From a checkpoint of a small CTC audio transcriber: batches of 64.
Rows from block 5, named by matrix and row number. Rows with one number belong to one attention dimension. Each number is 128 + 32 x the weight over its row's rms, rounded and kept within 0 to 255. All counts start at 0. Numbers have three digits each. After the name is the row's rms in percent of the matrix's.
# v: attention query, key and value (stacked) (model.blocks.5.attn.qkv.weight, 720x256, the v third), inputs 0-85
# proj: attention output (model.blocks.5.attn.proj.weight, 256x240, transposed), outputs 0-85
v.69 097:128174114131170127126128128104086128096128128128108128128128128128174156079122128129188139128102128165139098123165059128128128127128190128180128128058094128128184150169112152128184128142109169186128128128119176143083103128128200128104078128123062090128097128
proj.69 103:097217060133128132170128128128128107177160128128128073127092128110090133233109139135056128094128177128128198135128081171135106112122121109128136128128107139103128130126128129128128069082182122131099151085128128168128173128113128128030128128153128128099128128
v.70 088:195099128128104162128137206186152139174128100191128084109080155128102139045115114128068128159105087166163196128086126069117169121140128149154151160100180128128128087128126166167128157103128143097177128177024128128127181144088168172128078073057089128128158155
proj.70 087:136145074128092112105128041128128150133128128166121119176128121071170057148115118173080205182128136123128176115070128197141128128109162118148128071081075150107128102128159079065128093094128150044128146092094094071173126128128128092166120128128080128128083123
v.71 085:099112128139128128128114174120171144061128123128167158106132058183128197161080157090128128144147170148149135100079128110128128138123181174160128166128128107128128128128109073195128187043128128115128106128128185179208128128128128145128128153137110159126128128
proj.71 094:128128082074138128101084109108141128077128141128180162090195128128099062155124128100160124157129199108098101128119128068128075098144128128128099109164128132128051132076155094128175120129102113128168179160174124158111128128128199130172162023159158111091128128
v.72 082:130118145167179128139154128128111131128128132082119128128088156166155051199158104145128128128149128128128128148177128119128162169104106089162101128093163128128179128174128128127128119128031128107128171074140128178080174075094176239128181139140177119128133128
proj.72 086:080113233088101128128128167186215128109128159195125128127146102124128153128096070138128128138090128058128099128125142082174128189169160128115163133128168128176141059185070128140059128128063108061155149128128144128126128153128120128128169115128189024176196141
v.73 094:128168129115164160153097128128128128175128099163128125128153117128119185130125132128126128128123143128174104112178128128190155173158103154095169087096081160128012130107152128172170128105163145158143128128057111176133094103145043107178087173128106128111122128
proj.73 094:128128112128073086170157127128167092104210128125172131103142157107116035105128128119209169128128155144128090109165110128144100154128128128082083073078069152128151199058195133128099159165087130139132115093175106128128114112174089128190099133141082148022125128
v.74 107:128229107128109146133124186128107127156121126133094128128151128177104135089133175128095063128114128066133128128087128128153150170068127129128128121128139165128125128175128169093128178165076121128128128150036174195128093196089070133149132134149129116136122128
proj.74 094:128192121086113128128128128114107128128128083128128128128148188060128070091156128184070222104157076105128116072128177137167139128126106129128156096104134147135128128148128167148149180188086139098063102150045098037128128128128127128041128128139128101089180139
v.75 082:156123078183137115104128140128165089128121115168128110147128128128109128128128122128128128161128128180178197129128145128060143128196120206128128128181128128177132128154165128042169117128078121128117155066128146161165173108071164128135128154128077128105106101
proj.75 088:128128085085141124128158083128153128126104154167168065079181100128155128128136147101171128171174175128128075128103115134110138111128128090128114128114125128039128092091108129098134097110099128152144158088128128071137128116135128107050145177088151128110128061
v.76 087:128128067066068128150096176120128148128151128153062156128204104131057102128128128143128128189128179108198128107128128128128177163128085118132166062123128177116081081128175158027113172128132135120104128160128128108092121139080124124128128128128157074128128149
proj.76 094:128131128105081087128141139128128093213085116126078128142128128091120084067131128161082137140128122143113128147179125157108170134128202128105166124167144200154188122168073128167081128140107103078088128128071084093187016162128128128128138174119174088109136137
v.77 103:128116128171128128128128128128128181128122128143040125128128109128128125186128092128103086128096111172128128084065176128173071167140093126128128128176128100128158115098134140093128077059194106091115171128107128128149184182150128131163138070128160128128134150
proj.77 094:101091128128171128142113145068160128154087128172121100128137113117140109130116128128094157152168128180145160128076089125076147122137242107128129152174128128137128090128128100144144158139120173128128154086165086128169081128080157128125142175128202064103149142
v.78 118:165128106134128128128130128128128176124122096066153167121147128129128128166151128107088033177060137119155128128086193128128127153128097183128071128180135128172152073128161127031140101128105167127174094174145128148128128114128124160119164128155101135101128151
proj.78 103:164128128116097128128128128153128128128053081169065128128079128126153231157164128124086113163155128120147038124076179111114114125128121081116050143128130082128128097128128116123128120128188180158128128045170078116128051116128124144043140144206139118128073100
v.79 092:165128070083166116128130128159060167092128079155106133128165146128128128105149128209128115114128137128180128126134128128178164153061061166094165128102128115128067145128143128023079147113128128065128133091097129187154128123136128092128128168171140128140092108
proj.79 091:104170130089071128089128150128128127128121102098075103128050196108131069075083128081118174113128181139128097138170128123128128187113126048152128039163128105086163128128140128099173128156171128171093225128062139073149128063098158123128147073067131064077099128
v.80 099:128201136128077128131128134099127128166128076108172165128128109128140151094100099177163166159114132084085128146131145146170171131143148069128194128159128058113112162133128142128087179128128126128040128131128165098128149128189128048052128128181107129181134128
proj.80 102:128139069066103155128128164128099103128125211186128128137105169171124128093185165075186128081086065173128088153128118156174057071127128128082124177128113098104100128100163148128241067128128128155128128128129089193154174041128128182103128102169129147180090124
v.81 101:128128128187076128143148128142134150084117198128106138152128159128128051167159128178153078142128063152143139128172171128128128124128142148166128128174154118177128094136092128111128140145128089130158128128174174092128160105118150191128137198116159141128132128
proj.81 100:128128174103157128150106128128142055142128079146143171160128114128144119140128142189128128128128128128111056150101073075074128138093072082128128083175206168122166073088077111105096142118108128113157128077128111130128078133128092087086128180138171000128129121
v.82 086:211048133087128101143128128085092182164101072128128128120143102162128128146128123151096128128151128139152158104081183088144128128128156101128175128108128128143128134128136134065078171128106152128128192095085160128116068176128065034128128078108169146128128173
proj.82 085:090097128128115171128144093098080158164128092122128153100149146128134086056073128104128175109155160083128128110128146157061128129180176128128092113066094178128108019158131088103153122137120160128188161131075128112128128128070168139097128128128128128172132151
v.83 091:124112048123170128159128104142156156187109128128144128078088206102128137120155128119123139126128128128128106126128207167128128131189087079093116128128128128128121128152128076163079125139178147184166128148128179128052063152178154169128128128128091134106094161
proj.83 091:121168128188138103128110128128128022108128163132064119128128075168088148066128145136060176128118145128076128128154229128110128106129082128128128128127128083049121172128092143128140146074128174085128101092128135197128085173096148116158083146128106128122138120
v.84 113:106128178128128114128151108128119168061063128109168178089199143132128102088146126145197179128128128111092062128191064155153117128173085128097128084137128102101086128128117121172139103135110128128107120128183128119094070096151128118117143147160134128128128092
proj.84 103:128120128103128063175128149128149128119128128154180099082128109181091128097125148147116102144123078153152108143153171190128162118171031078128128193128129139147128186128214132128064128131128091128128128128128076206138128089078093146200072075183128155147130113
v.85 085:199128128170141128175084128097128105084180120128128128163109020106192163129128112230096090151128151127128143128128128168128128162128110154108123180173151128166090128128105128134145182128192078163128121128102159128128128128064128114109128090119128179091093128
proj.85 088:164116138116068058128128164109155128209107128128142100128117157061091068075128154128128123130133156086139050151142112128157142145159128160145097148128128128128173128128197098128088128128162106128121160095134156128169128083127133128106154160136152081128128110
v.86 096:093098128128116126088093128095128160128128128128167134084127099147128043151089171128145128128066128128128128156128128098151082158123195114133126091078129133089083149084164105049070128111128096068113111128167128128150128128142188128128128198128121122128163128
proj.86 098:114155128081128128128128166140128128128142123155128108144148118128128173159128128173128128096136142158171247156165060158123145128128128128129180128128147187096128128147056128128128128136128169190135128126128171128172141128093127227042140111162171101128101128
v.87 108:147102074128128152196142128117158128193128150128128164102164128150166166145128134113128051128128128128128176145121251119128129169083132163104139128113153100174118058091129112120128128152128157102128113163097147128140104142142094140141190132103077053068112118
proj.87 108:108082182148099128090084138135116138128128141103083103163128128047155111128124128128128213146162079195128064129072128177128090146139128143160140128128128185172130168128117128128087128116053128128150128119085179121133032140104136139113137092167092128180115112
v.88 100:128113128089128128056197120171104079086200128112128153134085133128145130128182128128128128167168128061071128128116128084114153083106128138101128128141128138153128156128128175055083128128142145070128136128151128128128128191128088123103145198144142174128128133
proj.88 099:128172192121128128096128083158128128128128128093128104125063176173128224027128168128160128128095085095118128167121152128128084103118116118118127114104160112073128128128128118084128083165165128128163106089177128154128145128092128149059096174208128157156159133
v.89 093:149180095128128128179090146184128136114150128128088128128089128128128111173097145153075094154128061128096133128100091165065160101150077097128114151157181131128119128128128128170147116128122127160128090128133128176092153100107076196128081128128114102120065131
proj.89 089:128128128128128180065134178128132078128128110128128113124128205138124134111181128208128186117128128080084117088143172128128132111086128128100107157146164128108128106128128055128116087104144146073128128138108144128117117128116128090099076127128128087190173093
v.90 084:128107128177128128079197101071175138200128125128173103157099128128128128179120128136131120128128128099128186130172128081128128121128079141119101140124177128113128089150125128147128076167173128118188128196162193119204174170060102128136173136128079128128153158
proj.90 078:127128128166127128128127109094183102128128137151083068126128128131149246104165128255115039160175089128128220128090128179107128128128141148128125128136128125175128128127148169151087152128090105110147128128098122087105089111132126080095139210130128038083128128
v.91 107:083200168128163122128150128128131086128128125093128099140128070128128128153128084175144105128128077086128079154171111111159128121142069088142119088128158057073128128164128156110191129149128128123145182153154095128073155161089162128128128128173091149169121128
proj.91 096:119073109133128079180150128128111169176128128103095104113066103105199148152136128162087128158128125133140128072140093146096155128132167208122198143124128109128128128128095093117067128204102128066104128137126128094139133120081128128128128128128128000110128158
v.92 101:128169177149126122128126158128152159185161086128128151102035147142153128098173168052128133128182128143162150132128183135137127178127128128142168069139123128128128086128130037097096108182112128151143112132128159089151169150125178233128151128128154084128072128
proj.92 101:128106155133154152086189154128137128128076179142103110128173190128128176156098087128128074128158127103137083128059208128093013147128128128128060128152127170155108159126128156075070119097128128149198128135047095128128083128150134115147108085128251112157128118
v.93 094:160128207146138128154168128108128167061086166124110128128120128085128081201128168128168133128086128115165099128207061128204128144119128128162091128140173086131115177118102128078145154098107128157118128128128128071164149135128038069124103128128128151165128128
proj.93 089:128167127154128152127106128128116128128180128159175134128120135174159108103128128173128111128091107084067128121138128123146199128148101065072060184140128074064123111128138128114128104128128078081128128128128128126085128155090137187109065128119128042091081128
v.94 100:146075128082128070123128048151128128234176173128128088146199108128128128138149103130092128128127114208128173172086173099077163128127128128156115128176128128128075128139133157128128128104077196115128142133075128098090128084128156162157127153128107112099125152
proj.94 097:150106136128080149128134129115167128197128134128128093110087186081128094128128135128186097128128102157128174136135044166128132143138129112062128107138086128128128128128073134128128160058189173190128128101180194090128060064128128134061128163108128128128140128
v.95 110:115128108064128180128095180129179112140148159160144128072138158128128107054158128038054128125128128128090128138128174079093078103162177156096147179124128177129036110128128115201116128104092128160168097128128104103149123152128079126150044103116104128128104131
proj.95 103:128069131166137102128128164081128169128152160128108131117214128083126074134128088128214152128147079164105128128081151079137128144167048161127150097092128154128144185128200174092098118196090118224128128128128124106128194187115145128221088085152134239108128128
v.96 075:075128147057063128102066128185128168073154093171136108155117077128128128128184083128091084184128127128128128128095099118089114123062128128192110136073092112128128109094128128129128089156175156128189128155128128123093154164128128128168128050128128161113088128
proj.96 083:093105134128111167099141071119128094161109110128145139144100128128092082161128150096000175128111128091128107128221071150128128128086175128135102128167148128072128142154128158156206128119094128185093177103158152088128095128137128128128128114128167057171095128
v.97 099:128125073108174059128128128075128128128128128128174128118080140093069128075128128080174171100141088162067063094081118128182128153157094053127128128128127120100089116099128128148141128176107090126128150128128144187100128178128123157128135185172094128182194132
proj.97 090:123179125128108128128128126101109128119128114159184111092128159128128206211128130089077030151146071128126077151075177142149160128128128086163128181123105128213152051113128146125085128184128165128128194060165165084090128123128128141106120128087142141103168128
v.98 094:128186128128128201168113136118127122117128168192128128099128102128128160201102084128140081107061104128048132154143193128059191083128149061156128113128181128119190130133079205128107128104126128128160081128109088128128128128124128115128128096128167085123066151
proj.98 102:165128141128116144128128177170128193169188128128125149152193128184128125135128128176106177128108075128128233150128128169128175128108149161129128128135128128085147161145123128128164128128121157128147128128128128180128208186166102070118128128213128128201069128
v.99 097:174080104126128140144163095185156158128076087120116064169107076128155156185128109124178128129091068128096128161128168076128083096086128128163142128169188182128173078158047128153122071128065139187142098128128064161108128128128070128124195128094128128089140148
proj.99 096:119128153101135100128140100156128128117143148128053101114177166189164134128128128114097089182139123128128178128141122130166135122128180096128209190128145128128207128122128163128128187000102129055128128128108128171108168146191097128128128136128111138190128128
v.100 091:056126182114128128119128105128128083087128120138128155135123128146128159093161109109128128147118128044110139128128159166144128128057184077107128062074141128128075105151058200082124128100128079118075128094169132105128099128170128088128167119128128141153136128
proj.100 094:076128128187166128160113208158128198128103075128128116128147166219128225128120114152079128144126128142128172177119062129202128124085128095130103172167131128128136128128137150150151123149144128158128173128173151128128128056154112128041128105128153095131122128
v.101 085:192101128075128072128128141128110186155092060128128128089146128109106128074177128128153128161162088128067078095132140094150054164128160128100128177128170166128128218192102128139188128093145102133183222167150073071084058170124177124128122142128098147129128128
proj.101 085:128078071120114117128140071104128157106103128150094115198128072128087100128134115128128198158128128133080111099128191217128128130128128055129076128128097150167109128084128128128128121109159075128104064167193177165123128128150119156089128163128128149128155128
v.102 094:075128128137128160128157112092089053128090128130141136051128128128058106087175128072128128138099128175169108128053128206182159162120125118159123092146104177148105109128128154128128110102128167110066128128126165128176128175128108103205092037128128128128128092
proj.102 087:128111232128142076076115096169128120159134095128252146117090111128075186217128092092098115118128128092128073113128100109145147134154128128090165081128096128151152100128149143160077128209106128150128178183167128041128128167172088128140136050128104093065122128
v.103 096:155128106089126156212159128128118128210128161106162040115136072132164157128103128057138128059191128119176128128118071105103099066199137179128185173156161099128136162169111137128089128145150128128148128128120128108128104171139115141103143220136093128095121117
proj.103 094:073128097158109128073128078087153128128203193107105174152128044111128128077115128128173128128128197131128086128128126128101128105128013065128107151128128128128157101141162128128128082070169128140128128094115095145128102128083128147128138182138158167162176128
v.104 119:134128177117121072127134090128096123108082128113174173157128171128128100157088080184132185119164106087176128120128086128199155146128142074116119124098152154122128062145167158154138185051118128128106126151111133102088072128153064128088086073128143128188101109
proj.104 108:118165100128166128211136192095128151128128128119191101082119196205080168157167128067144076154111081128128159132193111199128137128145000222132128163128128087094128082124111128173125160150128099128128095082085140116118148182128128128094127114171122153074112148
v.105 091:123099128128127095061164098092114128095128128128082128079128033086084128115128105102117162133086096110128103162128146128138128160086128128128153133129172128123046128128128128120149141128128093128141128177155106160128176142059128120121124198154128199128133141
proj.105 103:128100090192140128199103112128130128128156130128075128154081119068103107199139159160126077156155096108079128204158128094128128128128134128128183130128128139160141104073111162090175111128148129128090083108091128128128113128128105164137149134182128068128097124
v.106 094:097168099149137128156054097204128060096201175138124128193115172031128127078128181128128128106176123158128078101084128178075147171128128128163017132141109128128118128099170127129142068197128106129128138134128128141172065128175201141157123081128123080105128157
proj.106 089:089091128128068174128136105128128192176046097128173106152112051098157128134174083117080123110128128073129037144157161128128128117115128128076171108128121160140156093128093134145128156124101173102105100164084128076128120187092128128067103178185128115141088128
v.107 081:128085196110045136128128128242180124128128195128128128128068128131167087128128086128097118124128183230128128054172147150100116177128059128146120181133128128092179081161146119128128119086128128133128091158128121187127128204076099131108128195083144128128153152
proj.107 082:128194071133168109059128128164164100222187220086128076086116151184103147100117118104128120137128128166150103110128135128128167163151128092101166078128144116110128128128158128128128064100128128165128151130128163119129131191148110143115128055128187139182128128
v.108 088:105091121131081132128110163131128080128128128185128099063087103138154128145128128115146167134116159147162149128124083068095129125156128128118128195090114154160152128128128128161050152160128189148128128108167128123119177128099133082128094128128067128086128128
proj.108 097:140128121128128091128128105141128128121134128090132188128128118177084168118106108128184112179128185128150096034128149073155128128153152115135074080073151147128183128127169134128110096077219158128155128177175132080128180123087128128155128128186145131174137128
v.109 087:122128091116174128125128070201128138128168128128147037181128128110128156147068109128163128172120136166178127078162108128109216128128110128096128146154080161128097144106128110070112128128127164100122125128049120128133103181128083141090162171128161128128104190
proj.109 085:138128184096050126163128128159112156128128128194164128090167128149128082146128082129137086136128128128168182128132126059137128115124082128128178176128150170103103153066130134064135140128077151191088128146128149128134105173177107099092179128150174156111128192
v.110 088:110144141184107129128128128061128128065128170128132128128135089112128128127161116055116113122086148099076167157128098101177058120151042142128142125128128128128128121098128176132134127128096077128155110151128069128094138119128093128157128128168064083128125168
proj.110 095:128128128122096144128128183149128128128036131127128146125080046141128128128117125101088092128128128131128128128169087128166129065128208161169128138090102151128090146128062094088128128128123133128128128092136128192084171128094109070121168128204069136158128095
v.111 087:098053128158128101146076175112128128128118087128177112127128166128139116214100128184128169187151128080186100089154118128108157110130164128175036128128129203120162041128051172093100128126155080164133099126128204105079114095178104128086149113133128128091083092
proj.111 095:156128188085082175129150211158087132200045140103143128128123128171087169158128184076146091128186102128161113128079135128171119052076128234117164128128181128190128179155109102137171128128113128020128135164128097134064165062128143135210138128144089120171111184
v.112 108:103151151128165128128128081128085091049128152128167128129119078088118137128124121151128205128095128097104128108161102187146184102083128128158096124128105123146110128136128111128128128156128095132097111128169174150193215142099115118140138128151139157128105104
proj.112 113:114142128128102122124092168122128128170204130128114161109128200167109241132128124098098111118128128128143192215212037148128179128137032156170129128149168110128128106136166128128169176128184169153128128100128082082084189100128099127128129191109141062161133128
v.113 092:128124165164088128165161128128128145118072095088101143157128124134200128075130128163094034136128128144128219128159128128086128152169074118128128128107128134128162096128133068155170140059128202087128170128179101128105128059128183083093130128104141128128098164
proj.113 089:082173098126128128165128131128153128121128149102128128112128128128128017128144128133128136089120112176128128128128123110125128067128200118154081175137128146134168128128121128122128128137097074063091115126128128201148128105128112122128128131118138177067050099
v.114 088:165070128170099160176118144128077059102105096128128215100128180128065089128154128221017207154145156128072101106098150128128113091120101128142106112213128128128128128149144085064121062128194099139158172128128150195172128120128175128119128092149120128128128174
proj.114 097:128141118130169146095128128158128131099130123130087153128128121165133166128108128088164105127128117066172126128123128094128178118128179128130099128128097167128170143128199151128128109126114064120128156134128128128105138108121128133200082140112108056078092115
v.115 098:128129039108147106100128128131128182128117110099128142135161136057128159128128119067106132131128174092094135138123139142082116128169127157128137110113102147133118204128167128087164134128128116130154188128128104132128168089157128158124089196145155121092076128
proj.115 094:128128124139128128128080114099104160128167128079024106149137147040081092112146070128122165130115153122128135178110186165128132146094150095101106108170128101062153060077152157046158128074146128168119128151072163128128128122128128135104102166170139061165117128
v.116 086:141128142128164074128196140034134125098181092045128128152182058101169099084111114128128128100087128128121128128159056187072186132128128149171178063128093128110090048128048142168189086128008128134165159136128125126128159151128094088130107128128170178128167128
proj.116 091:093128137118166108128112169155128128124193106139102128101099107070128103128128128128203128162147107124183128128089128128128176144128116128133128126102145136128128138126128109086128128077101164068147172162121128174086132112189128079128163100128112195128060117
v.117 097:105140185128163128128102128128103092102183128128122202180128145099128104117142128176063089176172146128128178079128128128176161186141128128128118141128128128128167104152128143106151128120201187128089081128086128128166128128165128148152098128127053128171128128
proj.117 087:127189128151128128124179128172124141128128188128195128063131081128126093063128162179135182128128120063150152169128128160128130075128139178128138137168108128143109167128204128128128128222067128155087143128189166180107128128128128128128183063108128128128128128
v.118 102:190165128124161128128134143069139128128088107144107128078150128128139128128128182128128112125113096128088142137128101063128090128184128128128156143112167076156128128117127128162113166178111126128139128165114128123128128128078094128091128128142128128065166144
proj.118 099:128086128152128062129128132059147128128117091168044149128124128105150129128107084166162112128128174157098132128013201128145159128126128190175128111095112111095123128128080148089060128077189139115135184128082160137146113128123137183208123128128108094113128149
v.119 094:141133095197128156128140190128181119128128145161172158162104128128093131128108173128138059137139072128128089146157128114041144091164130188127128193140138142096175175172082182082094119122098128113128128128128128147128128125093153128128114169128068128162171116
proj.119 088:128128101128112095110128099026128110138071128128128086134176169119152112115087128128164198100145128153135128097041128124128113233146127095171128209160101155226136148128126177128093101128089182058091128157128149118071128128111128086171146128128128166146101098
v.120 092:136106144152099124178142128174155159171128128167128164128073099117128063144128147068173195121109128128143097148128084139128128183189138087173107103113128133156128186138172128152168128128121128054128128162176180120116128133148157128125148205128128128135128169
proj.120 097:104128101101128083117128128066160136147128128124149170106054114115140206077128128099119120114128128059128031087128179128128128127107097122103168086128127128068128024065128133153093168149098128128128099128114088128128128027095146173128115128128134175171128145
v.121 088:041174158152178070128164101128155122103076128165128085128196089114128144167145083128173167128128048119085146121090154138153179180085158159175128110117125128128165122090094128128163128035128093128163102117108128123123128128128128203076140149112112128128150128
proj.121 098:128106141144138077102063128056128128090063128134110103152128187093092091128128128125069168139161110128128169128128098144095110177128128106128198128128105176140101117063064128128186075210140122116173127158130080143151121128155074165062127122128145126128160113
v.122 103:174174128115128128128128096128129128159128143173128078080128154130118128093174128038151128133128186128087118149128123144099085128128087128146146162135179137142128239079128128076124104200202128128128147161050116100133091165128086128066097199119128116148128160
proj.122 103:109164107104102166096099076097128083152138192128079126064124130073154101151160089128077128128144155154128085113181135080059128128111159128070100043156128128025128108128089095042089055128128124165096079128132126069128106177054128128164111128109200111087128156
v.123 081:179088183092128201128063151204128082149128211152128134218100138128058157109128128128082047164173106138130159110128138147128182091111156113128106164139128162105128077155205181136140159128128099108085181100128128141128128117128105117128139128128128077128128113
proj.123 080:128120134128128146128145124133078160128104140174081131078182069128128128128150128186143128174121128151128128128093114175155162141128198146103107161084166054102170180128167109128187083186060128128056184128155097128128128128128174072128128128128128186123054128
v.124 088:161150128114128128128088132084167175151038128111044149128128162138157166105117160073160071128130128080075080128135128128083103103155128174120151086090144070128128128090128125161128111128093128128192178091101077128088100128128128128128143115128114128062056117
proj.124 087:128097091193074154128196128128130128133128075128142120128193064165131087076109128171130128125112129103111128128075208114110091176131165084104128215188128085104093128128055128128147162082128128100128128138128128128128099054128099128139173128128128147128128128
v.125 082:128128181128128092178121154115128093050128139163160171180152180128077120145128082193187183128128128124165116082071128128169146128086185128168138074128128119128127081128128128197128145128092118128128117128110229111128128047139107178111115153118128138110108128
proj.125 086:078128156128170128122128146121091149143148112115081153128140128200150255128133128128151089128145147131128101133085117197145128118128081163128205128186138146155117079128197128128152198128149098107171069142128094109143153128157140211084149082117151142128128146
v.126 091:128136081209187120088114081116110173103150043172099130073180056126099174068186128118128181111125128142128094128146128121074094095128162154142128128201144128093156149065128128128101151128128128155128128128128087130114168126128193169156158164146147078154081118
proj.126 097:091128128092128132078101128210089117134128141108106128133128161128090128140097119126111153153195119057134097128127128077152065195102146052136090169117128125044128081076131110147188128113128143128107135173128088094135128097144128070156170128128150090174151128
v.127 099:108128128111157109117128128088154128167162138128178148128158161113155173145053128128186060161123145128124128090040115128172147146128128062149086128128103161167138162128128128167128112152084134128128084128073128128128128146102155152172128015140148128128128128
proj.127 103:127115128128128178191128128104163141159128107148179128128184128146137048071091128087098187105077093055128208128129111179122131062094097200128174174128142146062115155123091128189151159109145114158128128128128120123131173117160128119074143128121093130147128126
v.128 093:128077112080086154172098128124099071143128083128149128132128128230125141111128104154074128104128198128144128176131087128085150125128147145132114081033179161128179116156128143128128032115136128072076134188110137128129128128128185128152080079104128198164150128
proj.128 091:115137145142128134131128099160128128128221128100163128141128140119096096181137075111128135128128044102128068089174128145123117122139066115128128073140128130128128076128128128128128179128128104176132103085125128128110162128116075145172097081128135134064160128
v.129 091:150205128130142076155126131147065128090128128175128144128128128157128157128128137128128180128110128142176104070128072160180128128114113114131128123128071153116071127128160128102107133093137128072078128107210166095128140128156128128128149128128185104128127128
proj.129 099:127144163128128095117128150183083086180149156069168175092059076153116170120085128086138128149128145086178058154149128128103216128146052086128104062127141137128113087158194165090128128139128196217128146128136128087133159128128129128128128124128119128119073150
v.130 093:128128169128100128128210094052128184085108136092128174168147179164112156128144132115128162128128088075128148095154171161163128110122191128143164128187160128126117115099144128128128115099118160128063097105128193042128137156143141110103165128150128143128128176
proj.130 098:114141124141128109128164155104128128128128196128128155128100128154139161128142099159180132108105080128126225133155068075107073128095087128076133106128098106081128128113130123044172116150130116088136128128162088167153046128169124118124112148118205128096165128
v.131 096:126128164128158124128128128128128128192129089128128128119104128128158128128122098137082111128128128071228193128090194165113141143100064188112164060144160128105145168208128168106079170128160105073113183141078154128139170097159128128128038128088072156082138128
proj.131 089:124146128128158128173128128092128128171083128128128128086153163128128128128097151128128132089181129061181077128185063145141040131135138128128120041089090128128164106177135135164128189162128099228141128058095066093128168069100105128208128128165135128196136128
v.132 094:119128158094128128108124199128175107063087149071104096054112072210131177120128082128128128128128077175057166128128194094081128123128096131159128128131126086166171134128138170162111161092066128208155152098158091128030096177128123085108128151128111123128172116
proj.132 093:130077128094082192128165085110148122138128139128089160189128130128175128128128156142041128133151128127083187112065107128151128149150255128194176163128134165168128174097128128105128131228138132118154174079148128167106053176185073128166128155117153167159115166
v.133 083:106128101097154112117207108128097128097098128064084196117173128092102104128168128168081123128163089069128117130142073150161128174128090128056153087128119097083085128152161128052108120155164094106080128114184128125128095181153169128104162217159167096128128128
proj.133 088:128128076128128158174146110128111087060179128149160075090080101102128176128168144106128035128144128168128091076201080128086128128128057070128111158191076143138111128128185125171130105093087128128128097128182161128128029128154138128128128140123188128105128128
v.134 105:128104104086220168128128097158136096099128128128126110194172096086167128128128104120128161133128160128190076130174097128105128118128172116128128083149122128064146101150177051102116078121128128129089128128168163128093128131129166174128163158144194128122129094
proj.134 105:155128115114123128137128074128095094100171137121081128128103128017128093128194128128146157128165198160170020143192095120109081114164036128111128131140128123128225092108132128124199116128086174182139106160128085124128128153176128128105150128128202144128136071
v.135 098:163128117132112143115130154141174144128128164146135092074100147128071126181128121072180100128080125172120176100185137117128160118081131068128128128164143145172112143128050110139128119128128068128152128121148128128175086077128096128115197166141106189128131123
proj.135 095:149128164105169128128150142128128128136102128180051133128178128132190255100105128172128072128198128109162153128128184097158098128151135143128128128128152143090144112143146105068171111128101089128133138150144128147090160105171128130183122105059128142128132128
v.136 085:179122125137128128182110069128128128148128114159123128084128149100128204128074203128128128157164128099095066128056057124128167157118141142128128128143171128144191168128193139084128118055119104054128174128111119135128128049128128128128128128128044096114128108
proj.136 086:093110101129116149134128076151145128146137059113125128128128128090128044139115142128189097134128128117128128115128186211180151093128128117143094128128089092132158106128070128194128128128128133082152019225111128063128159051065131068185157173128049094045128128
v.137 083:128128128093188042087119128192128128079146147128111126092128128056121115139128128128169117128174029120166076138086128124205175106128128128101113115124097186174112149078128200078128119164128128128128104131128104138108123213062123152222171104114128106172156088
proj.137 092:128101082149065163100170103128134128105079098143171128156110141128140128083081128119071128128106092112128186128128117187203128128128123128194183185111111128128158128128097128128180108182128131091111157173123128063128101128161135088137128128093128107166114098
v.138 087:188103128136128179128090159128164128128076179113128128128123092128134104206049128120132090128128128186185133129149128083164082072087093128128128149152156128163141128128152134128128116109128128112113095128163128167128128128067130127128128148128115106089125146
proj.138 096:128155141123065128131128070128120128068180151146074128128134154061076196076080112156096119128128205128137128093169145154128128152105128094150013128141128094128116128156128033128083128157164188128128095140128063191161140120092118165128120156097112127128123128
v.139 091:100161128128154128128105108116142074128128198165047128060062128143078133149128156101128081128142071077128127159099192128110091158102127142132128128176127123192150185151128128066098082128162095166128059047196128157179110228128114128157181125128128128128141122
proj.139 098:131153105117057146128147128169116144128128129128155142119128113108093128173128090173088221165106078128115203160150128133131109128093211093107128151071108162115181196120128188120088114187128109128091128166123130129128116077142158128186156181128128080166172178
v.140 090:079128128148099157138128128116137125101082123173128167128194112128164128128189128083153149128128097128090128108187128128112119125131095056128143123133151128128173127092094128128144128105161128128128110128172196128106074104166128043079168156128131113128172112
proj.140 098:128102192128094088128069128128128138103011193094096103159128111152128190126128106060128186128081051139144115077099087128116105173089162153029128106103147147150111128128128128128128128132128117061128177128082111128128067034124128171108121128100128175128128124
v.141 089:128099139128038128154128128128128128150051118087134159157140128128128117195124051179179134128073127091162143088128177074137139128169161128079130128128077103155064134128141128154105180128107102077128125174182139118128079099093128165128128125143172071128152128
proj.141 090:159109146128201110128083204163128128162150128154127130158128128178128179128128091122128099160128103187128090158143139129128128128128100128128133122128113138087131151124134128128135128074128084131142052114128158210146162128196128225088125133165128166145143184
v.142 093:210128120083112197123170103128173172128150175128091074150081146114186136117128117095130091118128107128128099135155088128138128128114183128120128145100178128115130063139128174128128179127059189128138128167128118126128128144101128100128158179125128132161089124
proj.142 084:096078070149128076148116207128128104156128127139128159128128087097102189178145128172163116171088128179128166083128173151163099153110050137109103128128156128035140106129153175156111140128217128146128120147138159128128070128101128128166128128169177147108145105
v.143 127:179112078117192100093152151113165144135144167171159074101185128124095128101128128081166169076154123147032092154106103110156128116159128183122137152115201079090105128094151115165141141128128128149160128141128064153143130166110088128128148176121107136176156128
proj.143 120:130104128128128129134151091128162175120128128128078093128097149061113128154145128115067084156098156130161053108109220190117130102128128043148157095156093148113137123141124128192090085106128128051140085182128140133128128137072113136106128126126119128114128128
v.144 088:147065161096128094171226134128092171082116157084140139077128128213128128159146118117132050115128144128178077128159085075142130128085126128048075128128128138184093128104136135131156128150128137094128138210115116104128103059128143142102165128128128158128173130
proj.144 091:146155159176132128117147182128151128128128080114143162082128128123104128091128100122131108128128128128121113139128242128100163128167240136160162128128126168128128128147128134133128128128140128112101128128115188144128118128128157128128128158112106068128122135